config.yaml
arch: "unet"
model: "segmentation model"
dataset: "rendered rooms with furniture"
train_examples: 145000
image_size: 48
crop_scale_min: 0.8
horizontal_flip: false
translate: 0.06
num_classes: 17
norm: "batchnorm"
activation: "silu"
pixel_unshuffle: 2
widths: [64, 64, 128, 256]
blocks_per_level: 2
block: "basic"
attention: false
upsampling: "pixel_shuffle"
init: "torch_default"
residual_init: "scaled_by_depth"
optimizer: "muon"
muon_scale: "original"
lr: 0.016
momentum: 0.9
nesterov: true
orthogonalizer: "newton_schulz_5"
adamw_lr_other_params: 0.0007
grad_clip: 0.5
l1_shrink: 0.01
steps: 7200
batch_size: 384
epochs: 19.1
lr_schedule: "cosine"
final_lr_fraction: 0.01
warmup_steps: 360
weight_decay: 0.1
adamw_weight_decay_other_params: 0.01
Rows from block 6, named by matrix and row number. Rows with one number belong to one channel. Each number is 128 + 32 x the weight over its row's rms, rounded and kept within 0 to 255. All counts start at 0. Numbers have three digits each. After the name is the row's rms in percent of the matrix's.
# convs0: first 3x3 conv (model.mid.0.convs.0.weight, 256x256x3x3), inputs 20-29, a 3x3 kernel for each
# convs1: second 3x3 conv (model.mid.0.convs.1.weight, 256x256x3x3, transposed), outputs 20-29, a 3x3 kernel for each
convs0.124 109:128128128128128128128128128128128128128128128128128128128128128128128128128128128128128128128128127128000128128128128128128128128128128131128128128128128144128129128128128128128128128128128128128128128128128128128128128128128128128128128128128128128128128128128128128128
convs1.124 015:128128127129126128128128128129127127127129127128128127127127127128127129128129128125118123127126128129129128128128127127129128128128128129231080128130140128129127129130127128128126128127127129129128128128127128128128127128128128129129127128128133129117132123126129128128
convs0.125 048:128128128128128128129128128128128128129139126127089108127128128130116128128128128107131130255255162105147128129128128128127128128128128193125123070083133151023134144128128151121127131127127128128128127128128128127128139138129135157125136128130131137130000202166140133118
convs1.125 020:128128128128136099134126129129128128129128127127128128128127129128127129127127128128116127144051148115114131127127128129128128128128129131128129127130131124146144129130107128126113129151046128128129127127127128128128127128129128128127128128129126127128112052020133127127
convs0.126 060:128128128128128128128128128128128128128128141129128128128126128128128129128128128140114111098130167118127128128128128128128128128128128130139135128115134129127147130128113129129128128130133128128128128128128128127128127131128162122154128130148131177128128148079120169136
convs1.126 012:171128129094128128113132127128129128127127127129127127127127129130129128127129129154127133255134126105112126127129128127121130129129130129129143130129111129134090128162128131095129101109128127128127129127127127128129128130129129129128127129127126133104000255121108172128
convs0.127 056:128128128128128128128128128128128128127128131128128128128128125129128127128128128115128141135107022183135127128128128128128128128128128128120115128065150118114119129125123131126126128128129128128128128128128128128128128130128129135108128124128129136132104079196121135116
convs1.127 006:124128131000127129126129128127128127128128128127127129126129128128127127126131127120074126108000131136129135126127126128126130127131128124118124125217116131095223130128132094101126136084134129126129128130128126130126131129129130128129130128126141229113176130156120133217
convs0.128 065:128128128128128128128128128128128128128128128128128128128128128128128128128128128128129128131128128100120137128128128128128128128128128128130131124123105118128121128128128128128128124128128128128128128128128128128128127128128128128128128128128128128127138145127129122128
convs1.128 005:129239125130024129129127130125126131128129131129131126130129129127125124126130126132255166135114132132130123128127132126131127128130131128141009126129129128126131126128125128126129131128098128129127129125128126127127127125125127125126129130128170000134123133106127130125
convs0.131 079:128128128128128128128128128128128128128125127128128128128128128128128128128128128124117125075126126126128129128128128128128128128128128255032128130128128128128128128123128128128128128128128128128128128128128128128128128128128128107128128128128130084165106140127128128127
convs1.131 018:129129129119129127121127128128128128127128128128129129128128129128128129129127128127126130120138148130122128127128128128128129128128128128128133128163105129131109129128128127128128128127087128129129129128127128128128128128128127128129127127127127130130141108136129119124
convs0.132 099:128128128128128128128128128128128128128157128128128128128128128130128128128128128255077128138227131114126129128128128128128128128128128255141128176129128120122128161128128137129128128128128128128128128128128128128128124127128168000125181128129136045128162125129103121127
convs1.132 045:128128127128130128129000137128128128128122128128128128128128128128113128128129127128143137149147167134243036128128128128128128128128128128127128127113126128000061128132130127133129128127129128128128128128113128128129128128128128128128128128128128129129123148192128132095
convs0.133 044:128128128128127127128128128128128128128127131132131133128128128125116129128127124128129127161127129126157071129128128128128128128128128177135253102111034147081134130102127146127120129127127128128128128128128128129129129128140125149127127125152127124135125101164128152000
convs1.133 012:128121128129127128129128129128128128127127128128128127127129127127128127127129129123119127255134127160133126128127127128130130130129129126123161130136129128051111128129173126106128127081113129128127126128127128129128128128127127127127126126126132131119141100131124114160
convs0.134 043:128128127128128128128128128128129128128127110125128129129129128125130130128128138127134128055158162151153052128128128128129128128128128132075136134121063131136136130114124103102130123109126127128128128129128127128128128128128128126098167149124131136130127190000141020157
convs1.134 016:129129129048129183125085128127129128128128129128127129127127128127128127128127128141143120141146129161121127128127127128128129128128128126095142023113147127150042128128175128116138129091130129129128127129129127129129127128129128126128129127128126113160123130107128154103
convs0.136 079:128128128128128128128128128128128128128128127129129128128127128128127128127128129137117134138106129034097120128128128128128128128128128098126123221112132154152127142128128130121128124128128128128128129128128128128128121129128135135127113127128128129129151091129081135115
convs1.136 045:128139137128130131129129129128128128128128128128128128128128128128128128128128128127120122136128149128139125128128128128128128128128128128125127128127190128094117128135133128135128128129127128128128128128128128127128128128128128129128128128128128116149127132106128108131
convs0.138 070:128128128128128128129128128128128128128128128128112128128128128128128128128123128134131124124128125191000124128128128128128128128128128134151105124117149125083159134128128131117126129127127128128128128130128128128130128127127127123128161133127135132130121133128125183000
convs1.138 018:127122123136127130125128128128129127129127128129128129128128127128128129128128128110057127125154134129129128127128130127128128128128128130126116128133133129130121116116088128128110127127128128128128129128128129128128127128127128127128128129129130141129126116127127113128
convs0.140 036:128129128127129128129128128128128128128129128129129128127128128127129128128128128128109130091128132000110126128128128128128128128128128136058255139117128123098129128128128128128128119128128128128128128128128129128127128129128128128127126128128132128128134146129128141116
convs1.140 011:127000129128128126128129128127128128129128128128127129129129128126129128129126129129000123130159130131121129127129127127127128128129127130126124129134126128128129128128128128129089127127125129129127129128127127127128129127128129129128128129129125255124128120126127128126
convs0.141 026:127127128127128128127128128128129128129128127128132128128128127128128128128127128127128129152128129115176129129128128129128129128129128118127128000087129171127123128127128128127127128127127129127128127128128127128128128128129128127129129127128129129129128136127129128128
convs1.141 007:126131129132127125127127125126130127127128127128127128129129130128128125130126130124103126132131129129125128127127129126129126126127128127129128128129114126125132126126129128128129126130127126126126130129128129130128126130128130127125126129129127101124129127062126128130
convs0.143 121:128128128128128128128128128128128128128128128128128128128128128128128128128128128128128128121128128117118140128128128128128128128128128128128128130133130091178126128128128134129128133129128128128128128128128128128128128128128128128127129128128128128128129127127148153113
convs1.143 007:129125128126130131129125130125125126128128128127128127127128125129126129129130129127255124127145127129128129127128125129128130128128129129128069130132100128131135130132127129131127127129129126128128129127130128129126131128130126126127128126126129125163130132165125130129
convs0.145 042:127128128128128128128129128128128128128129128126133000128128128128127128127127128127129125079128125130096131128128128128128128128128128123128128080000150129133139129128127091148128114116129128128129128128129129129128128129129132129130129154152129127136130130132104177074
convs1.145 015:128127127126127128128128127128128129129129129127129127127127129128128129129129129129126127069131128127125129127127127128129129127128128138128129139049156128128131128129128128129127122129126128128128128129129128128127128129129127127128129127128131125126126127128131106128
convs0.146 070:128128128128128128128128128128128128128130128129128128128122128128128128128128128084123001143148129128127107128128128128128128128128128131000000126118140128130135046099129128127118134129128128128128128128128128128128128128128130143135129128123130127056132080166129125116
convs1.146 016:128127129124128128132154128129128128128128127129128129129129129129127127127128128128131128111126126000130116127128127128127127128128129127128128123130128127143225128127128128139137128150140127127129129128128127127128129128128129129127128128129128127129129114179131128129
convs0.150 068:128128079128128128128128128128128128128128129128129128128126128128128128128128128087130130128092126135127127128128128128128128128128128134179097138129126140135128123141129126128128128128128128128128128128128128128128128127127127092097127121128077117109088130186129123126
convs1.150 012:130127127127127127128105126127128129128129128128129129128126127127129128128129129128129129119134116009044124127129126128128127128130128131129132132122126131000138128127127128119090122110127129129128128129127129128128127128129128130128126127128127128126139136123143013074
convs0.151 025:129129127128127128129128129129127129128128128129129127128127129128129128128127128127127128125129129127128129127128128129129129128127128129128128128128128128232127129127128127129128129129128127127129127127128127128127127127129128129127128128128128128129128128128132087128
convs1.151 006:126128128131131133131127125127127126126127125127126128131126126128127129130131126128130130125134128126127129131125126130130126131126128124121128129130129125128127127125127127126128128127131131126125129127129129129125131130125129129129126129127127127130129130149128127132
convs0.152 038:127128128128128128128127128127127128127059126129126130132126133131133130128127128255209255078127138129119124127127128128127128128128128000255123188124127125122128174127127128129129126127127128129128127128128127128128127126128128132135127129128093131155000185028135094128
convs1.152 008:128127128127126128125128127130128129130130130126129130126128128129126130129126128129127128132106138133063255127127128126125130128129128130126130130127131129152000125127129128122113125126125128128126128129129128129128129130127128129127129128129127128130135129128130078000
convs0.154 169:128128128128128128128128128128128128128128128128128129128128128128128128128128128128132137130121134128126127128128128128128128128128128128129226128127120128127125126126125127135130128129127128128128128128128128128128128128128128128184127133128128129109128128084127130093
convs1.154 330:128128128128128128128128128128128128128128128128128128128128128128128128128128128128128128130121128124127128128128128128128128128128128128128128128129128124130128128128128127127128127126128128128128128128128128128128128128128128128128128128128128128128129127128105124128
convs0.155 084:128128128128128128128128128128128128128128128129128121128128128128128128128128128125128128152123137132207155128128128128128128128128128129129128228067159078252063126128128142129126122127128128128128128129128127128128128128128128128128126158195128127128128101131128143129
convs1.155 069:146138128111129130128129128128128128128128128128128128128129069128128128128128128103130131121138124128129127128128131128128128128128128128112153128128135127128128128134149130131186128129129128128131128128134128128128128128124128128129128128128087062123107128126128130117
convs0.156 041:128127128128128128128128128128128127128125125128127157127129128129128129132137143157132127000061081138175210127128128128128128128128128195068133064023148227212130137132126121129128146128128128128127128130127129128128129129129153145113133135135126132129052226070255186127
convs1.156 013:128128127129127126129153129128127128129129128129128128129128129128128128127129130158134198239252156175108128129127127128128128129127130127132176131127255135103117123118128129124196128126126128127128129127128129127129129128127128129128128128127102000043137000103133129074
convs0.158 132:128128128128128128128128128128128128128128128128128128128128128128128128128128125128124128124129124127105178128128128128129128128128128127128130128143080128109255128128128126127125127126127128128128128128128128128128128128128128128128128139157128128128127123121125113126
convs1.158 235:125128128127128128128128128128128128128128128128128128128128128128128128128128128128114127127128128130128128128128128128128128128128128122138130128140130128128128129124128127126128129128128128128128128128128128128128128128128128128128128128128059111128129128127128127128
convs0.161 050:128128128128128128128128128128128128128128139128128128127128128128128128128128128104128115140131123128128128128128128128128128128128128142148000128134127129134128129137128128128128128128128128128128128128128128128128128128128128158128128128128127128128128122126127134134
convs1.161 005:128126129129129127131130128129127129126130126126131131129126125128128126128125129126129123127072132125130126129128125127125126129129128127125128126127132122169000126127128129132126128143131131131129125129125131129126125126128130130127130125130133130129127140126162107131
convs0.163 032:128128129128127128128127129128127128128128125128129123127129128129128128128129128083099116131122142127166018128128127128128127128128128114190137136102097012127128144130127150143129128130128129128129129128127127129129127128128130130128127130134137124129191168013113131173
convs1.163 013:127179129127133127127129127129129129127129128127127129129127127129126129129129127126109129088255000114116135127127129127127129129129129135045117127113111127129120127130151127119139127128128129129127128129127128127129127127129128127127127128128133128137127129130128127131
convs0.165 126:128128128128128128128128128128128129131128129128128129128128128128128126128128128134125109130080126128126128128128128128128128128128128126155061128122129126128126125150127133128128128128128128128128128128128128128128128129126137126255128128128127134128128021158129130128
convs1.165 079:128128128128128129143118128128128128128128128128128128128128128129128128128128128128123128121101128124121125128128128128128128128128135128128127130128128000122179128128128128128143128128153128128128128128175128128128128128128128115121128128131128128128125128128128134133
convs0.167 042:128127128127128128128129127128128128127128116128130128128127128128128122128128128122133000124144167128098127128128128129127128128128128088139094145125078124126137132132127118127127130129129127128128128127128129128128128127128114127101128114129045089080073193173128081091
convs1.167 014:129128128128127128130127129128129127128127128127128128127128128124128128127128129144131129121120127115076130126127127128128128127128128130130131131130125000123098130129127125126126121127120127128127128127127129128129127128129128126127128129129128130129133126108033123119
convs0.169 051:128128128128128128127128128128128128128129128128125128128127127126129127152120129135118121141128125255154130128128128129128128128128128139147158194147200119034122148131131140128129130128122128128128128123127128128128128127128117120129215173126127137129143127126007104146
convs1.169 017:128122081129074133128126139128128129129129127128129127127127128129129127129128128119135255160139117127172063127127126127128129128128128137131127127141077128126126129128127127128129127128139128128128128129128128128128129128127129128129128128127126140000128113196127129199
convs0.171 051:128128128128128128128129128128128128128128117129136126128128129128128128128127126105150162135255071110155140128128128128128128128127128123255104135255000200180118128121127133137125126128127128128128128128128128128128129128128128113117127139124126161123141114000091042141
convs1.171 043:081127128169166128184122128128128128128129128128128128128128128126128128128128128124126133002143083170127134128128128128128137128128128127117130128122161129132100128126129132128135124128129128128063128128126128128128128141128128128128128128128128134127160172131130130147
convs0.172 126:128128128128128128128128128128128128128128125128129122128128128128128124128128127128119124119129147127124095128128128128128128128128128128128163121082133128129128130169128133129128128127128128128128128128128128128128128128128128138141129134128128119132128108131128059082
convs1.172 313:129128128128128128128128128128128128128128128128128128128128128128128128128128128128128128135124128125124128128128128128128128128125128128128128128131126120133127128127128126125128128128128124128128128128128128128128124128128128128128128128128128128128118138126091125128
convs0.177 061:128128128128128127128128128128128128128128128128128129128128128128128127128128128126125000129098117138136120128128128128128128128128128127097128128119133131128123128121125127110128128128128128128128128129128128128128128128128126129127127137143128124126125135065146109133
convs1.177 017:128128129128129128139129129127128129128129128128129128129127127129127127128128129117126128081112129126140128128127128129127128127127127130128127127144127129139131128128128127128147129127128129129127129127127129128128129127128128127129129128129130128128135130127129129127
convs0.178 112:128128128128128128128128128128128128128128128128128129128128128128128128128128128128128128128133128118114128128128128128128128128128128127128128113149128000127127128128128132128128128128128128128128128128128128128128128128128127128128129128128128128128128128128132127128
convs1.178 041:128146128128128129128127128128128128128128128128128128128128128128128128128128128128130128128097124128128128128128128128128128128128128128131150128139104128128128128127128128128127128125128128128162128128128128128128128128130128128128128128128128128128130128108128122128
convs0.181 028:128127127129128128128128128129128127128128127128128129127128128129127127129128128128129128136130127105129128128129127128129127129128128127128129128130129129126127128127128130129128127128127128128128127127128128128128128128129128128128128128129128128128129128127132128128
convs1.181 007:127128127126129132130128127130127128129129130130126128126125130128128129128126130128148129128126131131126130130128128126130128129129129127172123127129122127130128127127131126130123126128129127129128126126127129127126129126130127127126127129125128127153129127112130129129
convs0.183 050:128127128128128128128128128128128128128128128128128128128128128128128128128127128097106154127128123123128129128128128128128128128128128127129127128126128128128128144129128128128128128127128128128128128128128128128128128128128128128129127128128128114129129128128125128128
convs1.183 005:126130129127130130125156130127129126130130129126131129131130131130126130131130128130126132125125115132232000129127129129128128130125131129130124130127124129197000128128131130130131127126130128126126130130126129129124131126128126128131125128130127125129128127117127101138
convs0.185 048:128128128128128128128128128128128127127128128128120126128128128128128129128128128110112129129123118000198117128128128128128128128128128090087126106088126139133163128129128128122128139126129128128128128128128128128128128129128138149128122123132130126119138155106132133101
convs1.185 008:129138130128129130127131128129127127127128127127128128130126126127128130130126129122129110127126126128133126129127127129127127127128129129227069130145122130120125128130255130040145130116127130129128128129129127127127125130129128129129130128127135193128129128042128126060
convs0.186 144:128128128128128128128128128128128128128128128128128128128128128128128128128128128128128127128128128128128128128128128128128128128128128128128128128128128128128128128128128128128128128128128128128128128128128128128128128128128255128128128128128128128128129128128128128128
convs1.186 015:128128128128127129127127128129128129127128127128128128128128128129128128128127128129126129124103125117166125128128129127128128129127128128128128129145121128128097128128128130128127127127131127128128128128128129127129128128128129128128128129129127131128129127133128120132
convs0.188 032:127129128128128128128128128128128127129124128128127130128128127128128129127127128129136110046000134128137126128127128128129128128129128121125129120138126130127123125127128127129128127127128128128128128128128128127129128128128122127123129126129109140123000136132125123119
convs1.188 010:126129130127129129127129128128128128128128129129128127129128128129126126127128129129123128122152137130129127126129127127130126128128129128127127130133128130159091126126127127126117130127128128128127127129128127129128128127129130129128129126127129127128123132128129126101
convs0.189 129:128128128128128128128128128128128128128128128128127125128128128128128128128128128128128143129079082128133210128128128128128128128128128128127150129124146128125255128124127127135136128120127128128128128128128128128128128128128128126128128119145128128128127064117130175255
convs1.189 120:125129128121129128134127128128128128128128128128128128127123128128128128128128128127129128115112128131085128128126128128128128128128128127133142224072142146125128129149128113130128111126128128128128128128128128128128105129128126128128128128128145103128118130129164045124
convs0.190 033:127128128128128128128128128128128128129128131128127128128128129128128128127128127129090147127126082128129155128128129127128128129128128129130126127134145114084134123128127124127126129130128128129128128129128127128128128127128131137128128120128128136124165120161128140129
convs1.190 008:129130128127128128078130129129129127129126129126126128130129128127129128129128129137127127025146127145000130127130129130127129128129124129128129130119127129124137129125127127125129131126115126126128128127129129126128128127129127129130129129128132127127125128135116133127
convs0.191 016:128127128128129127128127129127127127129128128128129129129127129129129127128128127127130126127128128126129129127127127128128128128129128129131129127128127127128129126129127128128128127129127129127129128126129128128129129128128129127129128129128129128127127130127126126128
convs1.191 006:128128127131127131130128125128128129130130126131129131126127127128128131126126131131127128128126128129129129125129130126128130126128125128129125125131126130128108125126129131130127127127127126128126126130127127130129127128126130126131125131126128128125126129127129126132
convs0.192 099:128128128128128128128128128128128128128128128128128128128128128128128128128128128128128126129130131131049121128128128128128128128128128128127131126126128132129125128128128128128128128125127128128128128128128128128128128128128128126128128126126128132128126130127129128130
convs1.192 010:113127128127132128127124126127129129128127129127129128127129128128130127129128129038121129141127124096129125128128126129129129129126128124131131168125189133130130129170126127093130128129128129129128128128127130127129130128128129128126128127129195130140136042193125130124
convs0.193 111:128128128128128128128128128128128128128125124128125133128128125129129131128128128128124149128143139128112127128128128128128128128128128108255000124151116130128124125143128128128125125127126128128128128128128128128128128129128130184154129130128126127118117096056127129125
convs1.193 083:128128128128128129130124130128128128128128128128128128128128128129128129128128086127126128142101110124047113128128128128128128128128130128128128129130126128108131128128134127128134124127120128128128128128134128128128128128128128128122128128128128128128127152115102127117
convs0.194 114:128128128128128129128128128128128128133128124128128129128128128128128128128128129126145154128100113127177108128128128128128128128128128126092255128131138126125123128132126122142128127125126128128128128128128128128128128128128128128126127123128127122129127127117125177037
convs1.194 244:128128128128128128128128128128128128128128128128128128128128128128128128128128128128128128129124128125117128128128128128128128128127128128128128120128128119145129128128128128128128128128128128128128128128128128128128128128128128128128128128128128128128126127128116120129
convs0.196 061:128128128128128128128128128128128128128128128128128128128128128128128128128127128128128129128125134127122110128128128128128128128128128128128128128135127132126244128128128128129131128140128128128128128128128128128128128128128128128128127128128129129128127128147127144124
convs1.196 007:127129127134132129126128128126130126128127127128126129129128128126126128127129129255125131136146126127131130128128130127128127129129130124130129129089127129132127129126136127128125131131129129127129130129127129128127128125127129127125127126130131137129129121127125128129
convs0.197 067:128128128128128128128128128128128128128128129128128128128128128128128128128128128117124124126128130128129128128128128128128128128128128000127128128130128128129128128128128128127128128128128128128128128128128128128128128128128128128128128128128125128128000128129128128128
convs1.197 007:127126127126128129128130126126127129128128130126127128130129130127125127126127127126126130115123130104199156128126128129129127129129130130127128128127124127150118130129127127132130129129130127128130128127130128129130130127127255126129127131128129125130129122132141085143
convs0.198 042:128128128128128128128128128128128128128128128128128128128128128129128128128128127128128107128128130128129127128128128128128128128128128128128134128127128128128128128128128127128128128128128128128128128128128127128128127128128128128128128128128129127128127128000127128127
convs1.198 018:129129128128128129129127127128129128128128127128128128129128128128129128128128128131126127153098129128125128128129127128127128128128129128128128129118124129132128127127129128129127128128128129127127128128128128128128128129128127128128128128127131128127127131127119142118
convs0.199 054:128128128128128128129128128128128128128127124128164122128128128129134130127127129128122125255207120000047113128128128128128128128128128164126130128136139013255129146128128141131129127130130128128128128128128129128128129128127132128128125137126141127127106127089143013129
convs1.199 018:186129128127165131128124127128128128128128128128127128128127127129128128129128128102063111165155161129128130128129128127128129129127128127255074127196129127130128128129122127237141128127128129127127129128127128129128127127128128127128129128127122130134127139082128129132
convs0.201 064:128128128128128128128128128128128128128128128128128128128128128128128128128128128128128128128128128142091123128128128128128128128128128128129128128128127182124117128128128128128128127128128128128128128128128128128128128129129129129128128128129128127128128131128128130129
convs1.201 006:118127127128130130127126126130126129126128126130126127125130126131130131127125127132113126116136125125130128125130129127131128130126128131115149130126126127132130129125131101128083126127125126127130128128127130128125131126130128130130128129129162155123124115133129126132
convs0.202 088:128128128128128128128128128128128128128129129128127128128128128128128128128128128131127135129127128089009000128128128128128128128128128141104130105131101138075144134134128128124138126124125128128128128128128128128128128128128134130128136119121135137132143136121107100151
convs1.202 032:116086128121128128128128128128128128128128128127129128127128128128129128128128128064132129086071134128132131128128127128129128127128129129124133138078119128114129129121124128110092127128128128128128129128098128128128128128128128128128128128128121115136138124131127131127
convs0.203 025:128128127127128128127129128128129128128126125128126122128128127127127127128129128115138115044119147186165124128129128128128128128127128135124105075177139163146142127141128129129127112115128129128127128128128128128127129129127123128127129126221127126126128136161124128151
convs1.203 011:129128127127186127128131129129128129129127128127127128128128127126126128128127126129129127100132127127126127129129130127127127128127127126126127127124093128124135127124124130128127128095128128129127128129129128128129129128128127127129127128127126160111138123102129127125
convs0.204 012:126128130129128127128129130127128126127127128127127126127128129128129127129126128129128127127126129129127130128129127126128130128127126129131126131129137128127127126126127129126126129128127129129126128128129127126128129130129128129128130128126130127130000127129129128128
convs1.204 007:129130126126127127128128126130126130129128129127126130128128130127126127126128126122140130128131132127126127130127128129127129126130129129131129127128130128125128126128127128126129129125131129130128130128128129129130130126126130128129130129130129129124116125129131127131
convs0.206 055:128128128128128128128128128128128128128128130128128129128128128128130128127128128111130141134082107128139205128128128128128128128128128120128127116144043129191010127128128130127128123124127128128128128128128128128129128128128129129126128151129125130137120102129133104038
convs1.206 009:108129129130131127131126128129129128130129127128129127128128128128129128130128127012121119121159100120181145130127130127000126127127128124135128135121130131123130126132135126118128128127129128129127129129129129129128129126128129128130129126127130119127130133125137130127
convs0.207 074:128128128128128128128128128128128128128125129129140128128129128034128128128127128148158139000100136109125133128128128128128128128128128126119124132133153135116117114123127127128128125127128128128128128128128128128128128125128126122125134140129129134127000130135125123112
convs1.207 008:129129125130153129126133129128127126126128127129130127128128128127126127127128130126124124119083000129139129126129129126129128127128131127124128140097131134152127130126133128127128126131138127130129129130129130129128127127128126126129128127129089142116129117130120062000
convs0.208 132:128128128128128128128128128128128128128128128128128128128128128128128128128128128128128128128128128124128128128128128128128128128128128128128128128128128127128128128128128128128128128128128128128128128128128128128128128128128128128128128128128128128128128128128128128128
convs1.208 020:128128129128127128128128128128129127127127128129128128128127128127128128128128128131116109126128128128128127129129128129128127128128128128128125128128126128128127127128127127123128127128129128128127129127128128128127128128129129127128127128128128130128128127122128128128
convs0.210 066:128128128128128128128128128128128128128128128128128128128128128128128128128128128128128128128129128199128034128128128128128128128128128128128128128128128113255000128127128128128128128128128128128128128128128128128128128128128128128128128129128128128128128131128128128129
convs1.210 010:128129126130128129128129127129129127129129127127127127128130129127126128129127127132144125127133129127128130128129126129129128129126129130124182095124122130132130131123127127128125127127129129127127128127127130129128129128130129127129128129127135131129118102130127126128
convs0.211 125:128128128128128128128128128128128128128128129128133131128128128128128129128128128128128139129128098128136142128128128128128128128128128128129130128135099128125135128126128125134136128160128128128128128128128128127128128128128128128127125120138128128128128122083129104255
convs1.211 113:129128128124129128129128128128128128128128128128128128129128128128128128128128128100178128132129128139115128128133128128128127128128128120137130108151150126144128123119128130130129143128132128128128128128128128128128128129128128128128128128128134087124128127127143090126
convs0.212 037:128128128128127128128129132129128127129129127133129125128128128128128127130144128122115112124124146061000078129128129128128128128129127128119168134174083076115091129122129108119137088087113127128127128128128129129129129128127129108124131138115119124129103095121054000248
convs1.212 013:082117127142145126129128128128129127127127127128128129127127129127129128127127127130133243128170176128129129127128108128129127129129127130116114115127121129127127124089000124100061130128128130127129129128087129128129129129127129128127127128128182250165126096129128130132
convs0.213 079:128128128128128128128128128128128128128128128128128128128128128128130128128128115128127130129122107127136204128128128128128128128128128131134148131143085129066255128128128128128130137111133128128128128128128128128130128128128128127128128114119128128124128111118127105193
convs1.213 073:130128128109133128128128128128128128128128128128128128128128128128128128128128128168120129133127128129094128128198128128128128128128128084052129022146137128130128123111128089127128128127130128131128128128128128128128128128128128128128128128128096083123110147128151091126
convs0.214 309:128128128128128128128128128128128128128136128128132128128128128127127128128128128128127128192114128118128128128128128128128128128128128153128128154124128128128128130128128128128128128128128128128128128128128128128128128128128195150128137133128122128128096073128000131129
convs1.214 395:128128129128126129128128127128128128128128128128128128128128128128128128128128128128126127128129129128123088128128128128128128128128128128128130128128130128129000128127128128128129128128060128128128128128128128128128128128128128109131128128128128126128128134125128115131
convs0.216 033:128128128128128128127128129128128128128127132128129129128128127128127127128127127098117123124139111127127128128128128128129128128128128127128128128127143129119128128127127124128129125127128128128128128129129128128129129128128128128128128127128127128121127087000115128134
convs1.216 007:131128128129127126133127123128127128130129130127125127126128128127130129131129130113116121128046120133089131127127130127128131128131129126128133128129128129133086125127129128126129127132125128131127128129127130125126127127128126126127126129131127130126124145127105143120
convs0.217 070:128127128128128127128128128128128129133127134128130127128121125128128128128130128152000000151118131130133132128128128128128128128128128128008118143116121128110128108125127128129134130128129128128128127128125128128128128125128124125094119119120164000255127116120153188165
convs1.217 036:128128128129127128128081128128128128128128128128128128128128128128128128128128128129127127127117127119176124128128128128128128128128128128134128128127104146255133128127129128110119128120134128128128128128146128128127128128128128128128128128128137133123131125129143125136
convs0.218 054:128128128128128128127128128128128128128128128128128128128128128128128128128128128129104128135111120120126128128128128128128128128128128129129143129128128000128128128128128127129128128128128128128128128128128128129128128128128128128128128128128129128128130135128128145128
convs1.218 009:127128132129126130127127127129128128128129129130127128129130129129129195128127129128127128129130129134127128129129129127129128127127126129127123126127115130126127129129129129130127128107130128126127127127127128127129127129130129128129128127127131118145132129120127127131
convs0.220 061:128128128128129128128128128128128128128128127133129110128128128128129127126128124117129121126144126137118069128128128128128128128128128131107149127122255126139199130128129090127128127136127128128128128129128129128128128127128131128129128158146131125128127106114149000118
convs1.220 027:128127127128137129129129128128128127128128128128128129128129128128128128128128129128124129118005127121128128128128128129129128128128128141113128000132197128119127127127134129119152127136128129128127127128128128127128128129128128129128128128128122110145126129128128134055
convs0.221 039:129129128128128128128128128128128128129122128129130137129122129129129128128128128139087160129128070127131119128128128128128128128128127203045131133117129136174134130098133130129127119126129127129128126129129129128128131130129140190139128179124122143092156131123073111112
convs1.221 009:129129126121130128128133132128127129129129129127129126127126128127128127128130129165029132201143187174125127129127130130127128129128131129132080126144166132137232128126125129125124121130132129130129128130129127128130127129128129127127126126127167124125130128146076123179
convs0.222 030:127129127128128129128128128128128129128128127128127128128129128127127129127129129128107124127127133126122181129128128127128127128127128130129129134177000128133139128136127128129129129128129128128128128128128127128128129128127128127128128119129129127125133133129128000139
convs1.222 009:127127126129127129127129128129130129128128128128127126126128130129128127130129130129134129128132127126137127129129128129129129126129126128126119199037215127127137129128129130128128126120128128128129129127128128129130127127127127127126127127129228128130129134136118149148
convs0.223 332:128128128128128128128128128128128128128128216128128129128128128128127128128128128128124128123159121128122128128128128128128128128128128128165129128149126128128128126128128129128128129128128128128128128128128128128128128128128126156127128128130128123128128097112130122127
convs1.223 278:128129128130128128128128128128128128128128128128128128128128128128128128128128090128128128132128129124114124128128128128128129128128128128130128129133120132128130127128127128128136128118142128128128128128128128128128128128128128128127128128128126128128129127126119128128
convs0.224 108:128128128128128128128128128128128128128176130128127128126128128126128128128128128046148129000116126127127128128128128128128128128128128255083122109128128127130127165127128128127128127128128128128128128128128128128128129128128255255127130128128066128128087128130125129128
convs1.224 063:128128128128128128128147129128128128128128128128128128128128128128130128128128128128128128126127090131111125128128128128128128128128128128128128128129126128132129128128128128127131128129130128128128128128014128128128128128128128128105128128128128128128128113123128132132
convs0.226 055:128128128128128128128128128128128128128121125128129102130128128125125128129120128122131127032134207099129128127128128128128128128128128103120127032095128128124124161126128128127128133146127128128128129128128127128128128127128147126127126133127109127127255120126094153132
convs1.226 007:129136125129153106127124126126127129129129126130127131127128127127126129126127129131154131131255123134195128126126129129127129127128128125123153128122084128147052127127118127123123128129127126129127129128131129128127127127126128126127128127129126127133067155141129130129
convs0.228 071:128128128128128128128128128128128128128128127128128128128128128128128128128128128128133127128123127128128128128128128128128128128128128130134127130130128128128129128128128128128129128128128128128128128128128128128128129129128125124127128128128128132127126156125128128129
convs1.228 005:127127129129131127123131124125131129125131129127130131127125129130127131126129131129129130130147130255126129128127125131126132128127129125125130127123120139123163127130127133131122124132139127129127131129125130127125128131128129125123130130128127127127135239126053196133
convs0.229 073:128128128128128128128128128128128128128128130131128118128128128128122129128129125130080109126127090126127114128128128128128128128128128127013179161000241124125122130146122114134128130128127128128128128128128128127128128130128130156128115112128130129128097128145120000140
convs1.229 029:133129128214129151095128128128128128127128129128128128128128128128128128128128128123043104134140099128128129128128128128128127128128128121129082181124053127118104124128127127112169130128127128129128128129135128128135128128127128128127128128128126137134122085118127129127
convs0.230 038:128128128128128128128128128129129128129129100129135138128127128127129128127129125096141000182220133135124179128128128128128128128128129086148080197011127120203133126121079128178127119130127128128128129127129128129127128130127134108146111129113091142187132078131196069055
convs1.230 014:128128126138131127129128127127127128128128127127128129127128129129126128128128128172201255128126125129065043128128128129128129127128128128131151124080255126168165128148123128130115131120128128129129128127127129128127129129128127128128127128128137097137116117126131209092